From a checkpoint of a small multi-label image tagger: widths [64, 128, 256], 13.3 epochs.
Rows from block 9 of a small multi-label image tagger, named by matrix and row number. Rows with one number belong to one neuron. Each number is 128 + 24 x the weight over its row's rms, rounded and kept within 0 to 255. All counts start at 0. Numbers have three digits each.
After each neuron's rows are labels from the 100 images, of 14976, where the neuron reaches its largest size: "responds to" is what is common among them. Only what is clearly more common there than usual is listed. The data: rendered landscapes of hills, water and sky. In brackets: how many of the 100, against the usual share in percent.
# gate: MLP gate (model.blocks.9.mlp.gate.weight, 672x256), inputs 128-255
# fc1: MLP up (model.blocks.9.mlp.fc1.weight, 672x256), inputs 128-255
# fc2: MLP down (model.blocks.9.mlp.fc2.weight, 256x672, transposed), outputs 128-255

gate.420:099148110146105142106131074144122115122115056141139093101106094136150132087138142121120138166130148142141137112135076123120125106119158164129091084116109136167113141116135150155144136149125105178126136089111134127161121131057157083154144112126115131145154109126132139133087122145149088107117148111123141157112111143126164121100150121117159128196123103106181152119139119162197133116151
fc1.420:134107166121135145139154116132168161087135148133145121158143102122129124100100114110140130089128156145139138126099158120115093164177136111115101211135157136106103100145128114102146089125153145137130105139077148128147146143167161155110141104141113137114105119130135143124123106145160148157140125116090107127130121109132120136149085123129133122086109138153104069172152167150108129158145
fc2.420:166118114117113166123099123113099116156147136149157106086117158137109160127142147100138111128129140163153134114121112162096097137110120127127124139121113163160135150127067145143137121083130155120130108114087180124105148122099140114141120104149140108132142114143212172141165097102138121137143101112134117149106134156132148112106109119167135113141135097133141103168113108120153125103096
responds to: night (61 vs 24.8)

gate.272:159156136119159085119108128079148127126145140142151159089099085122128067116102139168162113148140174105176124121099117109146112145158104129152143151171127134151094140092116119109097113112096141130068104108140097116158133139136128113147114133127108137108131116124143123110121115144114158145145092149082150151133140103142162158107089089125110146144148133136112156135137144138132150102077
fc1.272:098188123115149136133153122138165120128096119111135133081120068104171087113081149147134117129135118124103100115140145153154112158098165129161121195175149099167096090123119134118083120125108120173123168116147087130156110144106136113136118117132091173116123157113099144156112147136132132109149090143135098138132167093144154145087137136100103133082137137113129128087111137105084139127111
fc2.272:159145097154168099152106140145117092118121162146108138127152083129146119118108087132091179103118159118145139113100156098098117125139121152131166114145151139200141081091103122113113139113118124126120116115144122108167120133119151110159100139141073145141158195145153138116160174163139120134120107171102138130119105061110130136076114126091150109160124135108134119143081149131103104114156
responds to: red mesas (100 vs 14.5)

gate.611:086122105122168159102096142113092132154117162131150113099094133104098133137125113161146148124090097127127139153110146135120133075100171174141090103100118163116104117119124120124130132144128133165112121127092136104095147148105163127100147125114125128125135081122149146103135106133108104148159140162137100132126110144046122134150175135135102112147056144162133146129105148136147172111150
fc1.611:108089145144127128105132145139121115096099131097126095113189137143117101104137087118090158139129122152121075123157150139099128106133119130148132096119110089145156115170128147101124113129124145137124140134145152121116098138165167128144105147125104130126124108123127173134158108128153101103123099211130074131125157174152172106114170123131161120163132135124119162154155134095132128123137
fc2.611:114127141125135092163097123104152146138110111131120128113134141157120127135135110117145107114112159119114119152107113156097180126109124129134118135126148139126182121125133121102155104137136164130091158144147154133133113144100129115122135147089139138114122116081152146088144115094106119131137101157106113150182073138161150100115119116122115165119071166143159105139153144110142104075132
responds to: night (55 vs 24.8)

gate.395:109116132149102113129186132071160119121163129082120137141137146129125131101136136173130107103173108107124139170130134142125110104139145145136111156148154109183095134139127108135126092131121118114113131169119153129130175153148166142126143158156115126112100141088135136131143079126157129072125117097127182156159077116103123086082165142126096136120143109129070108131195140136090153086092
fc1.395:112145094135138186152099151156065095138104133126122150127148128127132106110147149101133130144158123115123114129166123139105155148149162134175140147121099167130147137127099086120157122158130146157135110114113117113094111141127090143089129104178143150121144139166095125137152161152117127153161137150164106123102165140161083151149138109155135091083145132152138136093088074091131089139149
fc2.395:122146092191156160138143152133163156140117105097132156144115141113140121126120132172139175128120165136138129127121114143124152168151090147134122099134126127106123122146140105137151111157096158122167168184165122136152104153067156122116112145106109103148077108115104103081127097096145159113145158107112112103127127188141185114119147115116153115154168137144155137132104136137114113126148
responds to: purple alien crags (37 vs 14.4); snowy peaks (36 vs 14.1)

gate.439:111116123118126122099128142127133168135166106075121128082140135133090119114110124082157149097127161123104111115138132131101140125149179100134104162120091081094178133119152128167106130119154134112098146100118145144181193086117088138156119155080153141147125141148116118159155123143109125140136108122153148113117082105098144107113138154141121132134163118133144144104117135161092121141118
fc1.439:096087121151143098085096123122183132114125142134136120110128083126155160141117127114143127107087138138149133089144099134133113142133191160137117120152105163130113124142137083152094095153131125131178128109125103128123169124166101157137146129142095129132081173140136131137127185096175135135190147131101141132147088118132128146101139136123091137143114096142104139104096117104140134111112
fc2.439:098146162122097116190161136127049119154130112080138125190111074101154154112118144133140118095122098113166142117120151103077156126134129121142079109098155157153118113173110140111130112117112142141121138150103135095131169130154152082131096136123138149144094169115098151095137114126106130169096132143127114130167088160155110119108130109148110145139157105142101140130156165131144104161135
responds to: green hills (39 vs 14.3)

gate.586:128109135175132180138121158117120131148114104152124141193147109111144144140148140164122124099100090077122134177111093109098167116147097166137120106151125130104112156101078128135156126115149125121110115087142082124110096141115144081116128129140112144126114139099120127133121114120117123110102134117117073116076160157166078192101121124124116104144116143124175086121144150128126171144125
fc1.586:128094127188099137070136107100145125110149149105114135151124088120153108125093147130127102112142149113158106135119108092110125134140095139126169094118146131078116128129126101180146157148133134120089112122113098157126075152108101107149146139128132141146161149098097150152128141135129130104089127157169128099116114155141101158107114134108118127151142118140176158094137158112102114141141
fc2.586:123151146132133114139099131098101118101152138127099149147110152126154120136101085128142115153123128132141125149152105142187146134139107160132129109102128089129103142103172085127144109058148137123138164166132166095132090171146112155178095093097101145117165099140110099123112125120118156168117151159144167118117168109134133176158150121084150149109140124107160114116131139124125150135162
responds to: red mesas (62 vs 14.5)

gate.662:108130125138106141075109129118124117101140149095107100140135140084154126111163147127123141137149113128148144153164138147146132089121137137137163102105138121157102117131126091120158174091115106137125088136101132108091165136159162113170126114151107150107143135115117122115121164125113102128159127170139105107097167117097175142075098160113181093108144188147094116143114153136116149165104
fc1.662:134108159120163147131105158166128158104135103118083089146168112082152152119144130122133143109108115147148160123084171134166134129092156107142153124126131094140088156166100099151121073130159131097111153143138119120100141139143109142138152161141122123156123125129137113094166111131112139119167127117136124122111167093072169121103117144104145088117144166130087130156052157145115092129141
fc2.662:124139105136111146138172147159147130158119113152152109080170076153138161137153098145116134109121159131155094143155112154130083140147158119124164177160085111102116136112136124140127127112123117157123105123159148142131046118147153115117115152152089132166126123158128101149098143148109109103103124094170104141117107136132072101097109135099096132125154140102187141072147093117110081120159
responds to: green hills (58 vs 14.3)

gate.361:145112132088129162132189103156155081143108156094122140168078120092125120081128120120135106096102113092143158164121124146132107089181100152128141149100114106133164108170162115107143180153123127159132154152153148107160126135168148162112120120124136095105101157128116136099103153129137140130105148129116124128139126097164123116145105184068115154137110130187134125144120158117123144122110
fc1.361:128131137099154087107130069117074082125113189111116122166123134141090116116106088132138080101103102125152137143125118112096124138122112123104130121097109097111095143152100124144116122095077158134106134109148094096162136135170152152156090098146094141126079105116172158165145120091117094130107109172161129170121108119093095108093111135138093099142151123138140110118109114117097184136144
fc2.361:135151164110145122127111116108144180139123070115099092178088116148129131126105115122135134149106102168115139119129114131153115122142111121132152125115131136124109120139157144107133138142128126127131122141073095097108133119133141139128143114095129122131116163132119146150135125104137120120142100121156132085157120084188122131159151117127124104127120108105104175171153105156170117116135
responds to: water (75 vs 44.3); desert dunes (46 vs 14.5)

gate.271:142087133148125148134147105086103138175129096123110111114151109101135151149129121154113118105138098134107101104165121143111105135158108112100118156156118135152141149098081145128114098173117132142081111104142158140144170151110149112139167132103130127124162151171163152093110178117134115148089129133145129136133166123113163156153146154138143132163130137146153151132090132135098122136132
fc1.271:129119111100143112131117125124098143115159105139153147111102163146101123095078058148110150164142064147126147118136139129151117124118127099112131136102172120165126120100128149138135110143150114107101125098167084116126108108153112120122133111145138104153117127127156107106175090173100104147113045132124120122136157138086097136121141136114106127153136120126107122148121109127093121153141
fc2.271:177131100136123137130128167143096107142167144121073123168123149140107137143192142121146102105137136131085100133120095114157178113146127119145160124094152132129126099143127110100139110137098128116127105142131087097126110139116072110129125110114077072157135136125130119154113179122140112110093102116147154165088098098142116161168089158099130104137110123156162150102133127115141120148119
responds to: green hills (53 vs 14.3)

gate.305:169138140132100109148165089144164114165069123119153144143117159149143102149102141110170110107152124171129112172126125116135150140116147128085134150096135103169166146132111142126107146155138142114149135113128139134140122112165133111117144123177131089154123102114169149113159135128119153152143134117133145120092113131057115154153156124146132142089116081103112093140132137081116073137125
fc1.305:112125090108145132128153131101188113139146132135127076119174127135127133109153116157155106149171140117154145151091124166122132134098119148159168091113121125094104116120121136123129153116164124109154125159135163153136102180141125128098144123125143132162126098119115126125069133151148107131153168127130111112123172157145120086151111110143132112141162121107166106130098115142157117059123
fc2.305:119099121160128082175167129102132156145143144074158161118139090153115134134115122112105109129154141129141138129152151167149126089149122134167108119164136137144146156126123164145094171160141109167158132117073116136127125099149128092119100149140112142133084143163138167115094172141142150163089105115148137145151100117165156135151136133108134144157107173118114146130104133149123165152085
responds to: water (82 vs 44.3); dark volcanic rock (33 vs 14)

gate.635:094079142141127149130194118140117134158157122143121088127116169104101105154133099142126150143116110118105159114145142168124170129141170074075163112131113113107102154127131128119106176104103160081152148133172124109140094148110151085170100143134135121087125111080148168156160143116128116125157149119152141109108083138120138102131091136101136125100132082129123113143098149151077121127142
fc1.635:087150141128152178135154120129162120108106137131119144123131122123150157087089091109157165173154127180125105084125097132149170136118120161154123104161153162166147095120106141101112123150132090156128107105095105149147147127124125133146125125102068115152130142148184094132121129118138095103133138119143078124144129121157156127130155178161123127156110144152095133172112098098150110141142
fc2.635:151117103144128110095129139126165131156117169169100136153146113140123136104134090144121086113085147143099108111131122146150155126098154118150152127085092129109153131115137105121120140100132122110178115179168152147182113152123154119127116148122139125126104125054090089129152085128166102175173197087116130134118146134103145141093107162158129149096135110148126136119138113134086140097133
responds to: night (69 vs 24.8); dark volcanic rock (37 vs 14)

gate.425:136137125154172088123124127143137119124117115164116136128111127132085122101177123162116065151103121156109108176133151155154073116144137123204108157131141165133108137153105157098150126115109129102125119127120137127120135130130156123069112129124136173125168132125137109096142148117090125151134148146131177101106133127138151121109100126085112096124100145101158093121114132127130113106122
fc1.425:112151164152164100134140105156151148088105164152096125129095141083116138148120147146088101129103148120141163150109147081187097120115111089144144193121139154157120120107113126120132124111133117110095128142140130132120116124101149155117083118137113130075150144132118122130147159092118103150148132113126177184112131130131111105109118146099123078144101122138105110134102133126153113130125
fc2.425:140168153155135117126118107089137118110104145150156147139089097158120122051146149163154123137135175115123159116196101129114117154107154101151149138128118167110152175137113152109082138129122132164141109088135093141103143153146165143127153105140128114074097132131140117120148122122121105155101134105117099121117129098116180154123179176106111154117147128134103101115124144136101148159132
responds to: water (94 vs 44.3); purple alien crags (42 vs 14.4)

gate.407:166147144125134103095154163104120141097115118082145126076153125131118106131168126093166135164153140125149112100122094142190129115172130160116129148173151116137102110110128129119107144135161132128134136147134105146152104114111157117100119126116135146171130113130139087184126108137113073112140124114110143146129116100149142165104156093106081135108128192132155110125132110124060154109128
fc1.407:111144143146127130137106102165109149146138124162118087122088153158098159105172151183108123131101145130114103108113109140134138086130112163114178126140123120102160154136126139119107117113177156153116152120154125140186132101113157138116130159145087123164109113111124182166161115142119156154134122167140147160131172153150133093141130131150146150156136131092134139118178154180105140113095
fc2.407:159112159165140104126086120161154157153092148139140135159120079124140117125140113160089131188102147171103122130113128076105100142119151140128161127127151137127085147098116125152109175092128173130072149177100104143152162109146110115128113077081094134108112111145076103144115103150141157128102098160135121141130157106117128126091121107122164125148147094081120163137151141158133123121113
responds to: red mesas (77 vs 14.5)

gate.400:054147156092138136101112125126138148102127147101162118163112087134143144152114120138081105125112138136162121113189100134101115101106100142157096097152140148152156175142135118108116129148126143162117134164121109079145127155154131165128109141109099143100136121104143106132130097124130085127110115112107139120176119113141110098105138156133149177120144125113130139121086118119114084134124
fc1.400:105143100161137132130102166096130117085094111125141165141115122119146113135137115114147133133110140090162109126143114134100145091117117165160133152141112100126132134127108127070119096121149146161113131135141148111123155107211119132075110127091143156130137125119150135123117120148129134111105109092112139110131131153121180116106135161146151121123143163129125118113108172101109076159086
fc2.400:138130121093117129132147161132133104137131148085118147125117088060151138121113111131088185113132130137112148151139138081121124142148102180108098112106078081112115119085128123165151111139107126117119090179144146155139103113144130159129122145100109101116109110142139165155134118162105113112107079094133101139141159116121141151109108150098132176113140113108148160151112152096166152099165
responds to: red mesas (37 vs 14.5); purple alien crags (34 vs 14.4)

gate.362:153122104137150162149130167113117130116132075141116171145151130134147161137127151127115132122105158109145129142115163169094128192147120131092113170096129141121158160079105110191130161128148136141091110121115113088131141157142118152124100166129159163129121135088148140092092160130127098089120151115142133118126175115149093147119110109111114191163119089093171111100166141134144068137129
fc1.362:171136135151120120080129129092100137117133128140084099144128122099133138109126092164111102117141148140113137140124130153120161177126122100112095142094115191135121126111133102175122145125106170151137111141107177108113153173173079097121120161160125125109162140135124106066131106114166131093133135108115145132104175129123081158156096089105134155169142133132163121166152127154178126160140
fc2.362:123132127151141108158124104124135158113145162126158126154131116096176149105141096126142139140068115146153139166119116143153152158157129176083160136126121111123129115142092121124165122047138069124140157138133138145106150110097157111113123126148136150120118181164124108127100097145150152108134189152122144115147146094124121116125147112143132108131104105131100090145117111121125099131159
responds to: purple alien crags (67 vs 14.4)

gate.341:159116124095145142101116162116129163136202084170163155106149097122128113117127118177165137138124119144152110103149146132122139072126123174101126136097139145172109188125101161142149135116133110187116149106155113150171109104140136176129106142096108149137142121094148141144099103150119111132102137127139142139111099084127118127155127168146116152124125134135127138119130129119143146146159
fc1.341:124160108112160160102106141148078141119166097159150135169123138110097157138115127150169141142101146140096133102121100173158111085110121167130101142118157075126106175121153144124178145153131117133125139111150158127200132142114164158146133123102077135111119177110097138143145083137115120108127124135132150139085131135118106129138164125112151143130121152160149106112146146112130124172161
fc2.341:113108142115127123122133121103112140141116123084125138148098121141144149165151113135107136137128147139124100168131142124163141130100075118153103154127133146145151129124097120120125131106116143060123108140114139122148120099139114119137139148178087121141117109125151184140077099065158122095119139127127102128132160099118142076118191193157181135143133130119153138151092122133170141206126
responds to: purple alien crags (98 vs 14.4); night (61 vs 24.8)

gate.516:131084122133128176197138131156165155092148152107119121078128121152098127126110144143095093101110168111128176131125099116111135191136171144127152118137091131112155118101145109175143135132151111128135124138109158151109128151107101096109141132132148114127121121136107118089125097071131154076159126117135146141128131108123126116122097138115140100117151175110125121133080135125129114138150
fc1.516:100153148136086129137118092152103079142134110141109142146130175123169116162086114117127145134126158141179154162147127093116175149138100089155159174134148106114131123184117115128102120149104104133126079129127116105116145141138156128140144126093094141075139163133127121098140135109159141144148121118113076084155083109087132146125110155124149166164140136106097154150087108143088102111111
fc2.516:127150131155132155106120141140116156140141178106096128153132087084188139153130134125127083093099103134145162146100122140083139079131135126089133138161141171116123131112149159095117119147127119124101089125138152127114127080127128136117162109138124127088164102150183171085101127179135139117136102165088156116120100092145114146117146143135132191118104125159138150166161131096087133135130
responds to: green hills (36 vs 14.3)

gate.562:123095141127122138145133108172143083111153116126134073126111112133114109143080143169119065131110132121151135109132090112166107116132123168102165131168155168124156126112113110121104101144095117124140124134123113100113095148128138152108115153122159158133136126069146131151076159073093137133126163149136121124106117126114168126165100141145129096160106122085096109108076158147142127131143
fc1.562:137100120151120145116157136154158120135109100120141079112105077123109092113100173169096088123148113149117115094125099107144107121102101128093160106172156161119127127104116118131142094114099129162151112139154099113117116132097178123136099115111182144121107129086186132144094144111099107111094123129106153126119106107104155150176122168130141090097145133073088122109112128159104114095135
fc2.562:096150102108130129155110165091093134135122137086155169094150095129145158160134122120158169136094158129112141146122140136150111139127094156118088096123144116137132101098089115167102107153083111154083142120123154111153112175105109156108163107114130143152112125124137104129158100141126148137157132120133130114091151169138073138120125138100135172150156086116146126145160082166125137092137
responds to: red mesas (44 vs 14.5); terraced slopes (40 vs 14.2)

gate.166:114139099141137137115130110105108139127159133100135101143117133135089167110127100126118168100155056123116137129159147152110124050109100120124093131127157115158117128128128134140139124083162116166096080183104093130114155119108119151110124111121115165123089132163124094110109155103105147125140106119089122121156171115133126122123099151094099117125131134138174086111133135123126079072131
fc1.166:105125108144149146076082169095064146119122137094112147098131127117113161138135149107130113160132170162104130119095100148140106170084145109133132092147124105112088139156112121141126132145120129145106108167156128132167137160146081131087118120119092117126157114105139120124109135147133107113083185146170116104101125098107135105092112111151153118134120153137111136123155110077172102140150
fc2.166:172078120118157188149138105137153160094151099143140137139119116104129134136154117128117162167100085124102136114148145125142088177096170154100142134141104126130142131149170115111151118112159110161114135127098083140142147113101112158180113169120124127099139101105161143089113134177124132116108142136151160180117133122163148116146154119147144157140116128144133139134135097096158126103114
responds to: clouds (100 vs 61.5); noon (88 vs 25.3); terraced slopes (32 vs 14.2)

gate.396:127132092116171131156117116129117157123136103094182139106130119112110108118120098167130109107133089113126133104138160162172116161160120092127103109079128146171142090134129134132156161124125101151119129199128109079123145130121135157097134105093098112149114123144160122155102128127130182126107110103110085132105126132147152145102135153162140103143118138125099124139125116108127085150129
fc1.396:130099123158144127128093115161144150139154142112095119164089162131136147142087133073112111108144150132126123172130115121119082119138101075130159129147158093123112145111154127122090125133083177146139161095095143115128091101117110118166165131149144128126119129116097128133157145136110114120134153153144141141128091158124128115126112096097097144132163139117161157101139152151155151131142
fc2.396:112134124158112155140111118126158153121111143132151164170180115111159134102099126142149121129165122125125169099077154131107161154156165153142167125129148127107113143170130146125079084135141142122163125106127136124139090101078131135128166096150160140118101150175128123142124122155087154145142146123113136157121095111123141179159154123100088135105132111139175154121132144138163082114127
responds to: purple alien crags (97 vs 14.4)

gate.143:081160092125098119142122121124089127112124134114127087100159167125121151092121118159141086122122148134149117075130207133136157147106111140142102149150117116159085089106174140163092142102122139114102142123116139166149118169126122110158161108155125147140145187154146108103123111162124134097112148162151091127115146095163171109151188163127133105175116159169122121102150131111135106133153
fc1.143:145149189149149177095118120152136144124136137157120138081073107093129164131091108101175113094117126132121165090175134138059124119095118167097123130079113139135134137161132139129160166108123126138144180117132093142122123114090126137163103140156116146116124148118122148149123129169108169089117131139157130093128105134142159170130100152105134140123116113184106148116160096121117092140093
fc2.143:084089098128164137168128077120065127116096168141112132123116142107127123174162125119177150102176159133140104107128108158145118088113109085153136146137123088107129142130110137173103122097128175121127142169139101102148121103105130148104132147136143191165156135148137123149136149086106127138145120118091157140169103151100094140105121161124141143091141114108131120140121125109131171166117
responds to: water (83 vs 44.3)

gate.374:177130149137130102147094110124094158148158144132116155083118151120126105106106094113147154125148091108119165169101133132089123136151132135125137107120138112148086139144172131130120160097112088096107136097106125111149110131140168093130097091084146147118090108177152116140108120116140155109127113123090145161103148120120110119110184132105153141126164130152117128139136141127120156095154
fc1.374:112164050122128144141087117141099114088106151119131094135138095145166126095110094114117156126132117123108120173109113103107061098088122169096134150201068097171139141144128155125117107139125125135142135127104123137118157159157124107131149111137092123109115145065110143109113137144176121119119143124137129143125132128153145133143138117160124150101146084133134165145114148146149092183118
fc2.374:193180153152129097112105129092144140113116104164126124126171126133103126103152129175140126114177148153121161103170104109134156157088127129116123142175145142128137132104115121146090158101132087096149112175106112141124152105090095084144105092160148122124128162111137094147130148116148146111124132156127121109094122127115092137142133139158115138119138159145125182107149108164128098149137
responds to: night (58 vs 24.8)

gate.301:121093119112166127163077148106130151088143117122173081129126081118095120092120153176139097150134143105141133137077120126122072162094117125094139126144145140097101104119080122131140135114070164128111082082135139111123079104104145142119133092138122147114106161154100133102127115096159114106091110150134156111135148148141115182097121132096122178141118109138084119116131146124133106124113
fc1.301:148174138141089125103166099125133128181114126100062184132135182129111136195124114076133126108140120134118130129178123111135181115164139132137139138115105129165183119118189113127126109138167095132167156145108111126127152169149125127131121166131126115135154101110170123143124136138116131145143150119082106122153096131128132086150128144162099103108122114126172141152157123135158148142169
fc2.301:118150148134133060128132142124118142101137158144127104136125121095136101118114122169181095138117109115107136124180124159176133110102126111109099131114106162126171122155156170091115083086162135140132122150129129120143136115135151149102153138127160129105072145131135109117127167111093130107128118145095147078157158129123109143102130137144132114115134137114092106092133101159078129154144
responds to: purple alien crags (62 vs 14.4)

gate.157:132151130159153131126160135161152109088121081125088162132124148139165091126125172129109131097129153094126135131130132183101105149092176126137173115158111137137104148124145132139153156140128145138177106112114110084129131110143133120114097116138092143149152152140074129120144134130135119107157103116111128156106127109121109185135154150058128101132152147121145123096138190118105180108107
fc1.157:115098078139123092116149199104141137140157125162161083118087136116121158134132111155160141158114143098121157103150147168126154105133113166101117119089142108124118149138143133113103149133148111152128112097152141133124172102132101149157138153163126126087146076132154115131154117165131133152148139126128095112146174146131150149117134119168129167155114089106134140154111159119154120119114
fc2.157:078129123154098140123158148120146140148154129140141116081136112134094126156102149107120129083112141135121162121102122161132127110167158093102073174114097150164111139135112130135166120120114114165109146114092126163179139181104112096121105149157103140146110143150150153174107072125100158112171124155138145112112097103101116125111094124144083118084132139143124093167131111117018098115110
responds to: water (75 vs 44.3); desert dunes (36 vs 14.5)

gate.403:142158152128080114101158162166182109151111099149110134119107131104106157103144158119143176109115119122132087117122136118101115138138131113122110095139120162082134158149102160111183110116112123085113095105128120150114115072152154144126150153132129139160132122135164113119197128152122145142156149129097126102053153131099158170131121129149139105098125162114190111143112127167129076129141
fc1.403:147114121140139139129077107114059103133119142101149114147104132141168102120122107150131116122131124140117145118126146132171138110126111135161161128110135124162107119138156115144105149130140128159089154169152099131133123177104074108129140153147154126119085137100138120146127141128095138122103163143141099109172163082146134135115154106096136137105105098131092104103154145135141146142107
fc2.403:132111163115119119110133118122134069114130110112097095125101102100115132082138147099128137107141092122106125102108103171111108089105149114151104170132138115113105127159160170162135146140128065152135135121128162123183146130108174130122143137127147129119165132151120120106137098140116166180109082118169112131095117178117139141155121154139138094089104164143148160105097130153121095131144
responds to: water (100 vs 44.3)

gate.62:111122132139118115113077114104097124081135144155138168136127138092137109131130124101125066097114142159122080139115126128121115111127162122110152104123126116148127151138133122131104127123109181127122120139121158122178154117160094130128112152132081094114135167125155092148142139126141093112101148155152093069133119094164142098155076136146119108141138141174147135113102164116131134152139
fc1.62:164145098126131149121170128156142138147101122134120095141139113158119141141111112171116157165149110110109149123145131135162171109137083141137103159120101147111119109125103116153147123112100104143126126135120110108115135096095157118141126106120171158142098108130094130107090095120149121147189103097103092154112158115090100130118156155092117134127124126099104144158128107144145113115114
fc2.62:133106094107162139110173138138112113078076131185142174093177121172142168098114123106146125109122140123124130134144083121096118166100142122124127130157113103157124150125140099121125133152135140115156138166115129118142144151162120148147116140107078140136151144110135109118154152172090189114137157166132146152147114150150104139117137100161144113141141133164147070107123145123124121146117
responds to: clouds (100 vs 61.5); noon (53 vs 25.3)

gate.35:121151121144093140131148114183130125166114134132074130153131133095141140158095176149098115113171144127129136111154117127169141120107147153099131120105179124099080127121111106151109159156141087146160116116136106132113108099130132091137145113092147166192115122086084132144187097088156113139115145142085141130111129121133097142135152093149109086133147123117112091140150160138137130055140
fc1.35:140137130109103141127129146155123151158115133118093091115105138115140123147106163129123110117140152111133145113174103131125126109124168153075146157129167114128099138122113127125133162178174109103132119120153118122117135080094154106120130136103125145168087136080076137136160140108096109145120102141104150149085131127128096132110149099141122090150142124107119089187147140134143138090131
fc2.35:127163130139156117119163178117125148148120125136095127157127107144141120164178145115150172129134147126115140134117144149122164196154108139142097113109119154116101122135153103088187142080114116131079133084107138142122135151122143111144162087096123157087134172116119136092102145134129110132117071164140084093169071128119135129130150116138163140128122159113084136122127142195159142115134
responds to: red mesas (56 vs 14.5)

gate.352:149166133111130107154165133084113124141149120068132121093154149146134155093141099148139108122133130113137162138102126125093098108172151125149090132147136113093113106115130160120121148167065079184116152156108125152149164157158147086110140154126116130127129130103163113117118113087112135124145150141130139140112102070089159153097138161141129112195129118123111154150157139142160159112133
fc1.352:131175110134147168157107141084107126109144127176150137132124120092146129147127111137143124111125143127110169091117115104136143095140144114182098138143153127108148127097160162113128169131148125155109098121121120135123129111111154124126095155120153105108122125115134181169155158136123106125110154069147083145172150124098158105120121119131107111143108122131134177153156155131116117111136
fc2.352:139102111154126155148090126091149190114075122114086120146134149147114114125110096139118149162115117172117108125160089136138130136104117137086101097128139099167122143104090158149132096102118183117121109169127086091117126141156106109145108115153094145138130132149149115145102147113123145134143144165120095141113129111099143151147096121144154115131135137096131131088117094139118124131139
responds to: purple alien crags (33 vs 14.4)

gate.459:108137135160132159138131155193124136132075159107111153137120123114091157136121158114126151141117065120172135143123162119133096133148133108153094081121128138110100166119091103098095151077123091103099132123131169115128120129155118127178120100135097121084077151126101123123125081123160127113115128107116142161104124137140087134111092141121094126112095155099127131136116163135112118139105
fc1.459:101102131164081130126098147113112095133115133131135150084142088144113177127099155133138104100177122097150155142119117096152140109136115133128122181129141155141143127174139145136131138122153133113156117122116064118153138158139146168137117131143135107127137130142132114161143122111156145106210130129150124126092153130121169155085108160151117137138112149067121160125119130103130101167143
fc2.459:113141117140144120144103129098162114131100151111132180130133060144142103159161129155168119131131168131156137110086119149088110138177174167144130155125125149127089114139138126086155097078134133137135104106119130172159120101120141094149138105098139161158144117149155141118078107123120155126163097147120130147124119084129125165143123067079105131121149100147123114133113136124110137094126
responds to: green hills (97 vs 14.3); sunset (52 vs 25.3)

gate.576:119125153124131101143119133168142155058114076158121134123125131144113125149134121101108136089105143148141136117158142145118185135102079149159122094158112189162110120165102118149108105123097124138103170147127132092120119131115146127139155125091129101113071132129135092110138030139146150104067117133135087152100091149095112125143103103119144137115161129145137127176132143167151137126137
fc1.576:128111146144150117167157118161155130118097148127157157136119169120132083126122186134137093128141130154122120087122159160135126137127097143146092116179123125098124133154138106154078101113112085147122131118142107133133146130158136115137146113141085132147108125097116123142074119103163134141122095077135119143145107163130095162085143094128130105132124141133113144142100123132112102138136
fc2.576:163132115132058083124122089163097150103104112154138107107152136129195136094137132127122112131150119166152106125131111118136151120124147089155157114124148121124119124098096147132109132095113107130149191134120110108123104086124096123157157143073132085127161140158088103189169127134158146118167139105139123139099141151090141147092161111129122144108112142108164113132164092104148154119162
responds to: purple alien crags (41 vs 14.4)

gate.291:100186148110124120136119134093136145108129100118117149161155089147087141134126146122152159123132117132130160161132136105157085141099165155141120119125158149166129078105148108180087132150164127135118132077142164109143150131098137147118130140150126130173103177181087149111101137124196136088104114097157118110160160126134155118129122118136102166130115129149137131143170100127106137142120
fc1.291:112082109170133113136122119145123130132158126097137121122090131110157109115144134131098132134120108134109087074118129116095156117169086115105162137130161124094140170130132182088145126113075150109121110139105086141143110113140139141138124130115089141039131095086124116120135128132101149164133181135118116142105071124141111132120139122144142103121157122111151117163105144096128148097128
fc2.291:152179131151111119125132149128211096089166128136146092123101153103139101132153182161116139132124142134136132163134137138128150118146134145101119138129177124103100124108128100092139116108123143089128158100135109129148126149167114133135177129161145120150121124114134117133104075093164116125119120100143185174166098118123110099127135137140090149125117107182117139124101111107172101150146
responds to: water (94 vs 44.3)

gate.568:127127127117147108077119130116186145068123099142120077069136098089156136113125162142123173159119134157095139135128113140133124126095130117145124118125114093141101110134129109156126120137160123125139075097128097084124130135152132151176126106115149084139167152145143173094128144119167167109172124154131114150121176117118102113129106095155168098155091132113125123132142160130122120156126
fc1.568:116119120120095182096132097141134112149116157104097098094137151149142083121148108140134148108126126074129097129105095145095129163159154126120080145099126078114123105127136108145111122129124127113183186116087129135135139101152122126101151128132167131114110114136177122106123129123144125152149156149151101111144112140108138067131115125156182135190096135148151116114121143165155159079148
fc2.568:114167110112154140159156100106117133101120145165107106134096136131104163127113143168146087114097180149123123173144177124138118131151117157144104156106140168163152143119137161150096119126124126109129108096108109083133131107141154139144155106100105145119169098079140123147110129139111166127144165129149160127125112131126143137156085132094076129080129148148088163151135116120171139132147
responds to: red mesas (56 vs 14.5)